From a checkpoint of a small image classifier: depths [5, 5], 19700 steps.
Rows from block 4, named by matrix and row number. Rows with one number belong to one channel. Each number is 500 + 25 x the weight over its row's rms, rounded and kept within 0 to 999. All counts start at 0. Numbers have three digits each. After the name is the row's rms in percent of the matrix's.
# convs0: first 3x3 conv (model.blocks.4.convs.0.weight, 64x64x3x3), inputs 11-21, a 3x3 kernel for each
# convs1: second 3x3 conv (model.blocks.4.convs.1.weight, 64x64x3x3, transposed), outputs 11-21, a 3x3 kernel for each
convs0.6 099:520516487503485474481459444519541492518520508512504484574541551542535523548518508492485474481483485501507513456487493483497509491496486496491513472481511558546528486480483484485496494519525455474492475486496539527530503520514499477470479467494483510490549546530493517490502512500501498468514486461
convs1.6 103:522523541516506511527480479506506484491493485483490477495514449471478451433445398542546496538524484469467455505514528484521531501524529484494484505529519459512496502507503506489493509524528487486490505479475469450455528536528503510492486491484519527517483520477500476457459463473470492481479485490
convs0.7 092:539531529556555515519511472499487501500468486525471464488491481515502486510523500542491489540495491490488480510536513523526503470474463526495460571502460505465440509529521515529531523529544472441515469487512507552525455458478468477482479479481512487518482424476502468493492495481495477484486483465
convs1.7 100:544500519516467485495449478507506498500500489492504501493514527535546537531524534491485480476482485482492481514522541503525533523531539495481489490497502482509522506505507509503496511492504498474474490491486538535544523503511523515516513520531478487477508504478477472458505497511480483498480489516
convs0.8 099:488484490493519545495504522505485503463501496499522499488497497510469492519459484428468469494560562475515551495518512478486488513494493464475475459499472484468421506483476486509512499527537530508463522501498513498486503506510497500488486501505552525536520537512525486498480499459501497450494493471
convs1.8 096:504493483506486483501494484474469482452464470466454472498485477516518510525534514554515505487486484499482466515495480526524531495498503481462471536495481579528486482482464487502488455484474512529500496490493512502492460473486480496483485481494505515495534519527516549529526499483527510488511540517
convs0.9 102:495505501485487485457478477529525537483497488485469498496522538536566529537546523505510534520502483507499468489476468484482468489515502520519493477484491477431445487478500487500517497503509469487507518535508503506489491453443490458461486518507496490511475490495488511514499513514498520512498508508
convs1.9 094:545567561514548535487504500515487505519533506491498505483515516515557518512531504474468485487499505500497492515521545529531537494517500517456475527526542547554592512477494498496484498483504487509475500528491521554513467489456503505477472476478537540538537521517511476475505501490505472505504464470
convs0.10 105:490518525485487536477487521497516462547541519513504543482496488509519493514491507475490412510534465510564505478497515486472494485473478515529533471491539472536490501495509505494515489475513472497515513531516497498503502509511497471552523437593501456471543506483489488476523466476494485473491509468
convs1.10 102:485492524501508525508513529484484490474464505513495495498536503497514497505500480554475496525503488526469469514513504493467525473474474494431465506502486509479463481492456486486496469478497487499513502506524514519530544499549487511528517515521542515503513543501529549511533495512497499507504536490
convs0.11 106:487477497481493506506532497467534528483500536517457429502504487468499492517519509490467494510517523464504514490504467483508501512462478463470482535477494527523509505504501517501501498497536548577491518542547483485483496468461485506484505491512514551531501487488497416437541532550502475498482481473
convs1.11 107:477463455442410448433426454467486476502486478497506490540523513553515503499492486471513500493521510485519516508498522508531514549540549535538526539576539512521536504519532494517517536539516494504497512544530516527503523532497549548481511500488533524511530495492527535522460461459470476457485486487
convs0.12 097:485493506459482517492510509495508502506488515500484515553541539501492500452439462509516509500514495483519474482509475481522486475503475523495499494460481501473483480490504502505513494508510486485441466498483462480481506517480524523464498525475468491493474481511475483500468466482475466481510490505
convs1.12 103:484526496499529513490527526517512532514495517516503499484484482485492496495540547530500548521519536530504556481470498470491470486492468495495474467465451459487476498476516476459503492476493506481478531508499514498471482516484439459465477491492471486474437488468486503499545581541509538529476491529
convs0.13 098:509511518506499510495513508492474475451480467439455484469484502506502524520484503490477467509486472506516487506508491515500487519520510523504526538513534521513514502512500495516505509515511505497507493514482481496486558553555528526526575496555501485504497473487488486472503497490495513513511530549
convs1.13 099:506499523513522530527537539514519508517526494488494478512485514520490499503515512507489484503509481519499494495468490488468491502493505504485500475482487494496490484489508504513537512501535543524509527497480504475459526511560459443493493456510472489509485501497466492517464494480486513502500507502
convs0.14 099:501494506481478506489480479554513550491505477549547512543542532521511486487460473498529508524511526482503515467465475513507502509487471510485488536526489534551516492505527498522520503515495531507500504481486474468470490505495528515541503501501498454506463477466548502504475471489472460489465478502
convs1.14 090:492487503512496513509491496512521524464482488552527551508518547488512520497479501517505497513553530500507519510493509491493495488487510499474489484470496496463496543525519527533513552516510491496520485477477489480517458503505487505541446479504509569548515530572461514504475502500522519522484500521
convs0.15 096:517506496506509521491515549496514473517464554519463550489517480554571512506531474525527487533555508510516494524526531521533546544552526505478524490454537491493521512526515505526496504500488487501463487502455480494472517460548523502510533516531493491494527467549473478515488526518513542562496506528
convs1.15 089:507512524504512504507494503521472504473440479480504495558529568507502490494505490497506520496501497534543512500445418524493467512474443504527500490549487476546495481486497494488506497470485528491472532528497548538496455489465494497475506475484491499498463474446490500487477515499482506511506502504
convs0.16 092:496470493486467493506491514497484494497477512512502501493495517498500486481511492477473459493506475510504513488477470498488489513488486533521497483504484506533506528524510537500476540490495483520548513513525510501547513501485495509497492519503442473482469500484473476459502499477511496481482485486
convs1.16 091:493476486489481488478493499472490492497500511521545520520527514520517519497519512491477489479476483491494487492517513495497511507509514485483498493491525490500536476479488497495491478482481509500517504502517500494488504509547499522540500526533518485508476447463466427464471476471482478479506483473
convs0.17 090:499499505463467473436485501510523517515538525481513507525478481513470482532493524518530532519543528516524492553529543517511503531493520454472485481496502471456471480474488477466492488481490499531519469503510508494486491504502479466455498484488505523517501504510499495504516520522547519518567549528
convs1.17 086:489491482526540525530532517488478475487471481482484489473484478510490501512506473505480485486464480519476490469514511480504524463484478483484475495492492499497503522509509515502492505499482521491475528493465557522488441437415458463458491491464479502517481548550506548543481492481495492488499485471
convs0.18 101:513500463513489465503492464523504509535510497531510505482527513489519507495511476538521504513503508502514487461460473476485473461498485470532545482526533472510517492500512496510528486501501499462463493492464460488452490522539512502492534509513492447486518478488499479488461481520466483507478473488
convs1.18 105:524496486530498485539510493518492512487502504511498502509470484537515501548506511584504481533522488527506476523507513530500524518508528472498500474546509498534484481511510469491524487502507498473452495485472468463474522507506493502494535518501534516501517520475520512476479499481461498491455518486
convs0.19 104:507499496492511503527482501489450459519535522508549478481466481467515488477527500506518510480522533485515499494501493476493501514496512491536507523511480484479501505483506511496504517512523518538491475480528493522517476458482490624508480563509511488469506471499516525502494480515512469512494481494
convs1.19 105:539513524526521532497519526470526466482497487491521459504490486497499533509508512487457517504511529492494543511516521520515503504482477489506509521491506497491513496499471511495467480477461498506517525498506507534539452499479480529497474491470491508484471480488483494475474497480490514485459484497
convs0.20 110:529529508484502514464476507501492505493498498517500500475469488530539519519511491475496496515512473515498464531511520478472481481483490496526501482520498483488475484477470510510496506525514512498500464457505501519523508502507496500511500456483518504498504486486497504489449451473474485476536530490
convs1.20 099:511507488490485479504483477491495536475468498494502507494535533450490484463497486490481502453473484445460489527513493521523518462481487477498560510514569469471505491500498494501510501490488528532523493498494467472491481492511458466495457457464549511488542533506504493500503500524500496518490490504
convs0.21 110:436428441489486496555555558531512498481498492453478470519524525527497521513490525500501508493483519506507538487481512511515509469468475496489477500506486493483480457475469521530511561552535495497467530529495510497507540500523512473499502534543496497527498505501538532512435464449505490480484471462
convs1.21 090:528553546526510494471470455502507498460491483464459457495485513517499506514521509460461474496503491477460481493496495511511516481496475518536527537522533514517532545547549524511512495487480444463467491517500489518507505510512468472498510496517429429426499491471497515494482504500459458453511497478
convs0.22 096:485532549488503520512487521467507540441503542481508559471483485459521524440489523500505467490485463492511458476502512466498523486509517512499485483477477452471490531522501520521486508496480483469474502480471471449447524487476534517495532501483505494527487514511510510542524502495525507495516503490
convs1.22 093:529510543487496513514517537493474503496490503509505523482493473474488463492485493475498543483502527491484525509494497521516503528526512521495477553508490537489488507521528513501495532518516482462463467491465479492490494510524529522515536526526458500540470491540465505539496476485513480492513489467
convs0.23 112:501487511492522517514504481524441472459397677469660475529487517493460483494507509514523516495537490501497498490510507501544512508490481491462510468483498486537510498517506509520493514490516492503510462543511516509505482500491515572474505489499523437485479415543491543514504483504512477502486511497
convs1.23 111:490501501484490498485489483493582515563483496508503533462460492497463461481462464493490491471514483465469481519476479501473488525480497497485527512524531498518501487463480475468480499498495485473495478515509485514501491525499500529489520480503469453490478544519490513476542494476522516507516496507
convs0.24 102:539500478559515454544519494533512509479494533509476558485475469504458488518467495528503478537496477545523493469476476484476493499495520482467511488462508480450484478520506455548525475539516477503513469491553493518530498480516488458463507463479462510536460490571489494566476506486501512495477504481
convs1.24 099:477457484453435467473438476484480477480479478492499476520531530517496500499488510460468471488505494504472471491495436516511473519510473496529526493538530490509536484446470468420436471446446537507500535508506531525491531521525527544520502515531474481495488495486511511527504470462498461448507454447
convs0.25 097:483504518502515502491513524479523472525520529450525451509529512529536507476473451487508510472524501508499519498505541497517547478487480505527496473494469465458465482496508488483504466468460529521523511480484526479467527523532540496510507555470447511478486537514499544472491505505497484492486483535
convs1.25 088:512507511520523509481496491488493509510498507501499520524497504478496501478491495565552512531511532494505515523483458498508456469467452544531505535477520497494500464489471482489489495530490477492462476507502503549547479496504504460515494517526525490568530507532553518550473519478494473489502486491
convs0.26 084:506499509496485485503493502482471502493472495514496488447456468492479468507496469521530523496512530510495516559558565552530524537503532513513520498496494494474466506525522497501526494486518532496516555507510546512510495527510509492524482490512508486525486487484528510499496502462499487464503498473
convs1.26 105:505508504502502505500501497485477492492485499486489490517480484513514490520515525471497525473485527514500508476485479486497502441463483468498489492511528520519518490497492507505512501493507490479492493499519472492514479483496478484499475490495481514512518521538504554550506504513514510519518513525
convs0.27 096:526524490519507488511499501494485488504486462544492494482476491458444450473450467471479456485503489479488454504517497495499478476498473527520495507481453499443440525506509544524507512519496475490478500496496494482475509504527500514506487497490519527501495511479484496492505536508471516490506518520
convs1.27 088:491496463500512490489510496533513508504522501517517495492487480492480478465456471552542530505526491498514480482462473500498487478488478518521485520522495496491467497483477511485488520501502491488482478467454461439435490492511501507527522510514454496479468510516469536528503484503530486509487477497
convs0.28 103:469470464476480468456486469472484466504486542504490493489505482514533498500523510489529501498512519515534500481486474470509487515532513475523510476494492491515506499518483518508491488510489487507476492462477502479493529527532504512534497503528546537545534533522540497529503516498495522519485497505
convs1.28 090:499500490495523494483498481456462503498478503486476491502527503488521495476518490541507509500502487475482492504521516542509492531514519528501506509527520492492516515522496525491477516500492515516544511516495534536522495484482491485484481494495447488452489495503495509471496500489493483478492499500
convs0.29 093:484491466481508501490493501514490497517529554463482517495523530510537511527530519523509513503500485531490493496496494486521516502535535512553532447511511441496522485477482486481483482487504518503488562525488524512477469461454433460476425456464479457456521553524478516500475498483475510502487513505
convs1.29 094:460466468484489478443438451505502502478504520441463513514533548479504530458470509535522522542539530518530511504486514512493519548549594492499514493498522487489500459451484454454490477479510480476494480486503476490490528512483548534532498505520489485511497451492554503519477476493476462478496499495
convs0.30 095:492499539504497518519505532550563526501544479487436520523506519488484509486518536480479482495497522497495510477496515454464485476489517492530495505548531485511498485471466508491492507497482511511522472479468458498471469503510484479523477482475444472446475497486490477493514515487503511494489470464
convs1.30 104:519494520476482516476487519511520573488512537504508531510528501481509507431459462487464519480464490507490521464470454463475447476465453501485500512509507509491511477473476479470477500502504504488490492460460512469468517539534507514518486499493523534523512518522508488510499508513479496488503529525
convs0.31 092:484527497514563502480507469468498500482507483462505477466469473498464456491474470496536515497537520511545511511499520532511515503472509526496445530543476510506470460457473475466490488470492495478514477479495481487484477485467485541533515537523499496530494509508493522520535481505528497501552513514
convs1.31 098:482478471455429437447426437506483486503498503498492490581568535551530521522494499533531524522523537505497520496490475527527486520515481509529526505503523495508498503531538496511544523533560480474507526511529525540531543492453511479461493505500538523518524517502520521502482488467509491472511507493
convs0.32 104:555544516468465487449480505510474519495484520502440501477520505513549552469524536511484476529493491524493506498484483488492501465464460499492471529535526498516530493490488499491491522491490441475478528538492490489520485509466523506507511522498495453502500504504533492514521537533497499503489500520
convs1.32 104:478500490489492486519526515511556539497512515495472503515507540497548542475482516490466473467485473502490489466475472476496496509515494496474484479454458513497516485505526511510500522508521476463461484457421483443422510492487532481515507514475494525500500511524504507462534514498519496511496520502
convs0.33 107:488510511501512486495486497525529539534406429554467521477475475483505509482516520499504470477529505468499500467503527472494506498542515528482458557509467508465447474474486442511525443512489491490509480485495500505484512536517515506474513498486538495493504398480523490555502489500507491486523493508
convs1.33 109:470463480440437455462455462466472532446448520508507515486499507487490521492499504557513487479522527510516510471473482478471508494531491515535514487542489503546504407431443427452451439461486514492518529512514524526519565552542509510534510483488521537517510516521533528503485455456487463472468461461
convs0.34 097:503501512501483486498489499505507516513534536518533547498494449524488483505457474475470457494463461463451452510476512488461502491474481531512471497526505493499503492494482502496478467471467495491523518494498507469496524493511473471500484468502514510487541547523530505495491479516474459479476476494
convs1.34 094:494486505478496535473487535535548525523518493506504478517510492496497498480492519494504517489484473528514510500542517517529516502566523507503510535523531511512510489515499498536517501529497516498503515511498517516529496495477458485475480480464530491512471436464509454508445463512458484530450489510
convs0.35 107:476495488511528500491503503492506470499535533524508528489471467504486504498476509499493470497525507475496538469502499466468496513492513485468453519520495497510491511514522485487510479468497498499498527519494513497479484528503494524536513474485462439467483489497537504510515529505497490490513503512
convs1.35 108:492510498515511537492513523536514513516505526510506500532502490533529531533494511528518539551536519543543553487490516491481509501496496501532522508488509519520527490505497499507506504493503517546529521552556522538533489474458496493480494511480522529500511499496491463455511519471521527499485508518
convs0.36 100:485523477515564522507540538469469471473519516470532517502493534487512524485515507501508541545502501510500500516506515497499508483491524446495472470540496477486467500503489488488489516518515481463466501504473487524498514504530486491476518474516488473513522500522492493504463496503477533527466480478
convs1.36 101:522513504525502500520508517509509503501506521513508534511499463498491459467487461530554540521582577517549534488473471507489495509467475502489493543533514513505496511502483477462479474477499525520496532530523496509499512494507499491451518481504521503508493478476523526519497490507463455486509468484
convs0.37 102:506504484500533503488493480491452485475431475495546519491445484510484495508525541523495499497493474506486493492525503480537527500510526456460428560593491515548456490491474490513495511515501472479507491483501505501524504482468474504487469515491514491523439441486482487516509512542547488517497464497
convs1.37 109:532518545541555569550557554467472496474478499491493452422449488473474495484469466514528497498530497439477430483449474493464472511464490527553573526521531551545530476489489475473456476471487512513527518502528524524515513501499540513532520512521491534522535534515524543538477495473455464457476472497